{"arch": "resnext", "model": "image classifier", "dataset": "rendered solids tumbling over patterned floors", "train_examples": 195000, "image_size": 24, "crop_scale_min": 0.8, "horizontal_flip": false, "color_jitter": 0.1, "cutout": 0.25, "targets": ["count", "largest object", "its colour", "light from"], "num_classes": [5, 24, 12, 4], "norm": "batchnorm", "activation": "relu", "depths": [2, 5, 2], "kernel_size": 3, "stem": "deep", "avg_pool_shortcut": false, "widths": [192, 384, 768], "loss": "cross_entropy", "init": "trunc_normal_002", "residual_init": "none", "optimizer": "adamw", "lr": 0.0025, "beta1": 0.8, "beta2": 0.99, "eps": 1e-06, "grad_clip": 1.0, "steps": 15000, "batch_size": 128, "epochs": 9.8, "lr_schedule": "cosine", "final_lr_fraction": 0.1, "warmup_steps": 300, "weight_decay": 0.1}
Rows from block 4 of a small image classifier, named by matrix and row number. Rows with one number belong to one channel. Each number is 128 + 32 x the weight over its row's rms, rounded and kept within 0 to 255. All counts start at 0. Numbers have three digits each.
After each channel's rows are labels from the 100 images, of 14976, where the channel reaches its highest value: "peak on" is the class under the peak. Only what is clearly more common there than usual is listed. The data: rendered solids tumbling over patterned floors. In brackets: how many of the 100.
# convs1: grouped (16 groups) 3x3 conv (model.blocks.4.convs.1.weight, 192x12x3x3), inputs within the group 0-11, a 3x3 kernel for each
# convs2: expand pointwise conv (model.blocks.4.convs.2.weight, 384x192x1x1, transposed), outputs 0-191

convs1.146:141077077172155141158147128128179056095119074093089109089143169135119164179135158136165159131120157156173187083105101107145060139131109074164206103131155154126141094143155085132113128119093053102142082114122094114104081124172106108135116135139090136172132132151128152156098122178079126169133140176156084068173147134151138129
convs2.146:115127130132188093125088147054109147124166139083098081183158185169098150091135081104158116088106132143112051085142156093078151157138111153076121154093139152158163064117131135114162140125121112099162100165114147181151158149124134136070109094124166068154046116170151126142033134143141123166163074115139102139129134123131163114120088121127101091178123087148179117228189136141153136102144106160127123077087156146098098081131118106085107114065111072128155170155082101139142079167125127064126091150129125144129187123130158126118145160050086092097063109094118133121087138069099140131
peak on: jack (58)

convs1.52:155124122110102129110059116136156127057118122045040063120121114131134140101038087140152160152123148172105122148176158141132186124085136148157161127137104108119070138107086102092089112055117116117113151148102103107079105103089131121103104120088139135122115107116087071088155143104113084098150138099112180162148156182171131142
convs2.52:152155166140124077128149166136125085133118171106168162148150195144134154131152119084182204141149194116141184134108165129113097124189135172088141141143132130167080165076116128040097137113126130181135112134133110097130140075127097162091119144114118127115097157160163069116154175177148144128063082154209102164117158100131106112149132140069163135148136107111179152077109073091116138122074101105197107114111138108076140132113108150092165153123143091154174103128140125145110117142113146177084056138085090203124142137065133103139102148133093115141073100122116128121130186105089158140
peak on: cog (50); jack (32)

convs1.14:121173148084164133090123157158154128163190131148099109137127167169065154147075091153082192132084119105132111151092174150058125123120113123109122152140147117099129133156103100166084097165159149180165101171150104118143073125088089139159108102153117156099101183183108166190124152109091177149122122179112168116084174124101176177
convs2.14:107132198122142144123093137116101109096183105081177090096111146079096176125175121160139118095123075103121075068114113057139132158130109118054110116166083109132071143166117155072080160113102081189111129176110152132163136153108107054086096186144156114151105132145118123123128139104108076136149122171108041082078099126164090082115156170086067158144126139160106103156124076132125113098129107109125122108106135138065068135174136087109109151140107124079192076130147091139179104222162075121174099152102114127184123077121086190111080117157098153109102081080110079064117082128067159136
peak on: capsule (35)

convs1.180:135115195119124156134141134089141160131141144174143135064099107112091129152122148132136180120114109091120082147123111164157071123148133145166145196186143116114152145103054157114035131096053111071095115069111142114147112156073124177138140132131126111122118168056107133107112094103160079102157107106171186181130111161123154171
convs2.180:154072091074141072118076138133110152147185061108137103116109165158096149115181099121148174095079137139136080079145108133103121212134048144168075180116104105103131093141100102097125147139092137123101076109106115142186114143110034126084091075128129074104104107108124130144126186120141158127128090141132190167160133088122090199186090137144125096174109094078148066160115135140130169122127107103103128104095144136170092131155093104125105159048118090118148049108160143143170090166192130094179127121143135099117131157124116124123140184145108143060124113056108077091113185124119068120
peak on: torus (25)

convs1.42:171164155173163138141153153146108090049083168058073134085096124090075093119086059128154151130149098087102083124161169139198153140180115148186162133150109132145143150181151163155183136111138124134103125123124134070081129124091169143159186130143102109146124109112114133129161157147118119120121099140131127115135051058167130146
convs2.42:093101175134168042151136140166098106116123162134078135166146118123082167151164119146163119120104091151099145145101137154088164123220154141164140147167137147144172090059126127187178147167097174110150147168113080130091098122185112157101119092103176050152130133099142113136144103113084124080178128125102185183164161144120148119080132127169098104127072125154133118112138142095127103109133099128089120143118138111233102120091145162117145075134061156141136166145156150110107103072084192133158165046083160166091080137115190123173166145073163157112135148087132149128091199089109107172
peak on: torus (26)

convs1.50:115164156165153144130152136118145152140092105145163156138121146096103124130127164120129102076083138092158158130144134088110100125111123122147151110093119126130200095046030099064105113154122106151113119124109102119150074086095092147122135118120098076071053014094124157161067088098103143092108159094119160126125119159111106129
convs2.50:054098156122148113160145076161077139113127072098107083124117143116083108145118141149176105111152107149130093105115121069100162162093100058113206158126117188164154102124205156164196091192092167167151157148032146084115110135145136083155116116149100118135130122116122151106189123123115142139112120148028148089116104193096110130083165129152128150086099145099078180151167157155190121105161116147091082133118097151142134099134177143117073122149098101129118149097127144136145147131164090137091148107145156102132153074105139182122203133068138126145143114161151145112117088143147149145
peak on: star block (28)

convs1.122:100144165066120143116047083148118111160109070115119083149112119131102082154115031162119155118135162087153154060113106105117120158159134127142123172152137145150144046124131090138134147136140101134132067109156092047092141115113147123123115117124127070078122120107130126100149202178129125161113093117193120052157150100129120116
convs2.122:129109124134132152158184130150099157155170079088116105138083135163086144152127158145125144167084153106104120136084160142111127129178105186124110169116081153165187101128070175118114133183104134108126196111129110150089153189115078121189132147125109104132139157086112140102118076089130130141180195112089128169175139168114088130124131129132095061066135117120064156091117160117130162231091111107107108134087199124106136136134161133111149142131096073128175176104099057148179157113105110117198126146114141172116139165098126179131145144140088148104193159119081147153070115107085117099
peak on: cube frame (42)

convs1.168:144065140173097093119110132184104122131113124123098158137048175158095143136139113131065157183132133114100147027061155130116135140164144137059139162174091133153092176131148165137149168187145106154165112083170130159131161064166147156129149128138103087162172122136154172141178187093097127120097112142134145156121133109138122099
convs2.168:172136138139116064102100088114126105116116123043141117140126129105128159168122074168046147135099157138107091154116084107108112132163117046132142071205117152106110132135144201058113113115145078095140086148092186124139113138109115121159069130092159146141113091101124136126099084106113155185115135116111158152124097116086112104117167173135125157107108154105139113140112143122103155055171133147079085161118074096127115127145130089073128146128133046115151124126155108180194078117124098134127104136146139123130182114105106143145125082170148158123115145116080146115173136134142109063
peak on: cube (26)

convs1.151:059094166107119128169133132091094100103129123103168175075138121112179106114121133131164087130168160107130152079134168083125179109124142070165147139184123132126070118127100099138154124143146120146053090166084055107136088152096110194100107119131065143097100163108090101151115169123143170120118127077049062126098111110144126115
convs2.151:102131158182075122135109170153085130136147140098170079048101091124077058145111180143134139162142118115134111116125126129102171107115149139064098053082100107142091141159153148103133119102088115151133111082078166164076135103129196062153117106098158028178131165143118155110124152130110112150153180107117139052127169132102069097073100105156102158147096059186136155103125168138112079145129101113138114104143088136115165135117178140171072121130051106200142176107094137110129085096107146162127123138123166142157103105133141122124129115131188147109210138096156111090146150093150137094
peak on: jack (63)

convs1.169:158076134119143131111088106116096173118105136106134107168087177091102180120145148188080116094100117084129100160098131089113129147158132157092152077125164162135158176165123154125132130161194180070119114112145127147162169082115174127127173138131191063134072106146145170120017143124179104129089151116102113140083157133160117126
convs2.169:114133088198070122129108088136129061093105109138122102068132090161115128116145164079177130105083112113133173119121120096150136148112042127120164123168108115145041088104149121121099195079133101113159085141131044028124099150121165162106132117113126123158150161146128125148089112087126134105120121143133122147125152162137126095137110116105119137142139143136049135118147122145184148134127114131110098153121112200108123136026113143115098049108174156099134121118122094042114138148128006172027098122055100092123103153104168148055097144060128146098095151126183140125126167168080141142
peak on: star block (37)

convs1.66:136153116118119059135071072106117126140122150134114147108160152145143133174149143101129125148144075164078086180157105153131035126046118133086182102118205139197131142135117135167095153152150117122114127131087141096060077111073120084096137130151100095091132117112146112114158126162122161121114153074144148076128107087135148201
convs2.66:127128144118094092172134091153097119103074124075125111096070136131126093104138138127133141129141174089184145225129101114089120112136076082134168143070104180118153074126188156188148141107078128144118083142119134119103124125135186145154085134136075064173140149080075162176177147112090085145094115127094189117097141146133092131092113139137188133133074131117106164067103179161199093111097106165130103102152162131113110090138165142182090154113057096091162138081109163124142181106167119130068137163126116082161111152141174119136190148070138133132139144171154185148088148124133107131
peak on: star block (37)

convs1.184:162176047128161087142131119160150115132138061162149046142125144149099163147066203129172120089157104100166129132171150109136187082082109124109156141137154131109157122088131110133158106126124071144085121142095149126147106119156134120119123074128145092074113148064115166049116128126144122119146060155126112159176096168149079163
convs2.184:123105171106066142136127157090089076131117078142182115107062136085137141140149115152112145145122118134119072125141069090130178098112130158056096134156118149119144194162143100124154184133133160203121083134161121137116147150157054157136150156098103083137094151056062110108161147139144108103035132131113061085074118158093137129099206162163118148101092081107121129119132147191142129133161115146137123106109145070062173162151171127130104164166077141147172059103122130102126107122160068095131169137112102168156104186171113208135153100146078160194122100160107111121075098105131147123
peak on: dome (25)

convs1.75:132127151151133150146141149135158158133141103103100085140152153117162180084068098127150146137162157093082081161134147167121165132115152116071102140090117123141157140119186174138108148135110141184137148174168131115137154156147128149141054059079164167159141141164032021067119171115161182114125119135111138134134142131109099082
convs2.75:128093134096091126097089133141097139118139081123098103122122101132076110161100127079127117123163177050120143175133134125070141179054092157114126110140134094127124106159159128120117082139078095083105118101101140122101163058060118087132124153122076113142128074122168136130111108146171094064101126129146147119097167091143116134071168159132116163102108122090123118093075157140111145139079101152119094166089113077157139094116116136088125141086155074129114083130074102110107146093103141086104123134133154118117090125164128118042124142184126070127169158139081109138128129045099056080
peak on: sphere (49)

convs1.183:091101165083116108056116143106092118090123079084130069130185134116129130130084138081146207066134153139140186102127145108140137138099105069125118124111117127104145130062127191105173154150127116061063152108085157120059099126137109113168082115173067110125096139120104155113135101107184121119176131086124121117119075103122093111
convs2.183:114140179100137081134039142095128076118178116123175155106069160099128111124162131156178143104142121143166082133153030109149145134133097134044118149159061162050125142121151111136132121149064176153053137152142113110190157162124083118096083099121099064165109083151096127173140203124162123134072127168137049100147146100174133164156137134143079137133161068102158115155109119156136104118119136138077172105160136130047123136148189131169130197142165138127148103097120156117124114140161048078145160152140079135137159147157095173166166163110104148148092118113132070139119185100141120135
peak on: egg (27)

convs1.39:101054080088118156143159169110151114142078105115085152156145095171115100125121128109154157170218147147160105161142135181164160157186105111130088100119145084153189109102154062156150095110091097075144111095117144130114153139130092080121149103123148127112140111085126116096142099038075109135124151151119160151082090165127117196
convs2.39:166128080084069096127108138151117132096140095138154105059106181103075101110145146137104142127103166111146135101086134109139124184138049170176133153079076050093167152163104035113119148077064157138132113130086121123128136132160093128066155100147138067158125153141138132097097194084103113102075131135152187124106107163124100176122145127137095117084127121088137101131069129121138145142095135093150110102106164128141144163171093136153135155104176164118096071127097125136099123109139155132130141107180149117121105136181124063121125177144128076104121101128079099130094120158075050146
peak on: capsule (28)

convs1.185:175186134140088120153158136108140122147091152169176145126165091109184135126133115130149141143087170092146203124112160164080143155097117145077093116109109085110106119049098160115085143081134076081139092120128136138154132174061120151063092085066116105087096137128117157148104136121102121159152123122118102120037184138079101107
convs2.185:054121160063146096156147113159138152222138162142122098084098142161113125115141113132136196166103193156126072108115120045128069121122068094101149111115166082120130117137111131137170177176070114158088081149114153142096140098081140097133092131117064059122139157146105140111159149073144064160104127141129114110178132148105104095139128104079180145138147132079178062152120163127130101185131158130172163115102097166139088118168059056124111198047153114111102137124040122159106089167146094181132073126120102165122128139145131054143138160149144085146104087119121167116098053098114089099
peak on: sphere (32)

convs1.61:127127131132197163123131110175142163083186131140112138129175174116115129109089064146141138141171142102112103124129148116178147133126098084133066161103171112179180129121154121194146112094082184152113165145103148117119096107124090145124155163180103151143163163173154215167133151205122137206103124138136151193107148143165114144
convs2.61:083092102094114084142084114108156156086208044088089077092128130100148120135057098100124112147119137107106150114149135120086083188117130098113155118140092172100131109149126133158114088122150114085061123115103168133155181111119111128080086128127070142143154043115056157182085127169099140116129145123069150121096121114113101125121162151089090111111121142092072149126163157132194127059091102139086142090130104163131110105084117108090129107160123094120081130117108109115169157107102139156144056131099187097130083098103137125080177145137115124078163078107151107086095149065124114056
peak on: cube frame (29); spring (29)

convs1.53:128121108152181111154138068138129127123137112137145087137162149175153180157138118155071075110097084127062060168154176167111159158131161140099101125122107123125064158116084109115061134131068137119119113114125122122110137111083121083094077093110165162120097092078105073055173127119112079108147135126102076109110179060111154131
convs2.53:121060150103137098153174080080165180206139080141067183150151155141129168084139133097119175147134162140146128129104113160166099134193112152128113158090132099111159090084098109061122159190151129071105128121150115117158118147136087145053161126140155127113159150109140058154124090135135161138117086095162155163182163093138129085150108141102127106135147101094144057170140088109130136154139114072046152132106154144139125126131056157127157150073141118147115142119123132141114165112070153145132136094150149187102135145088162052165163126110040098072077108100074126138158137117105121171
peak on: sphere (35)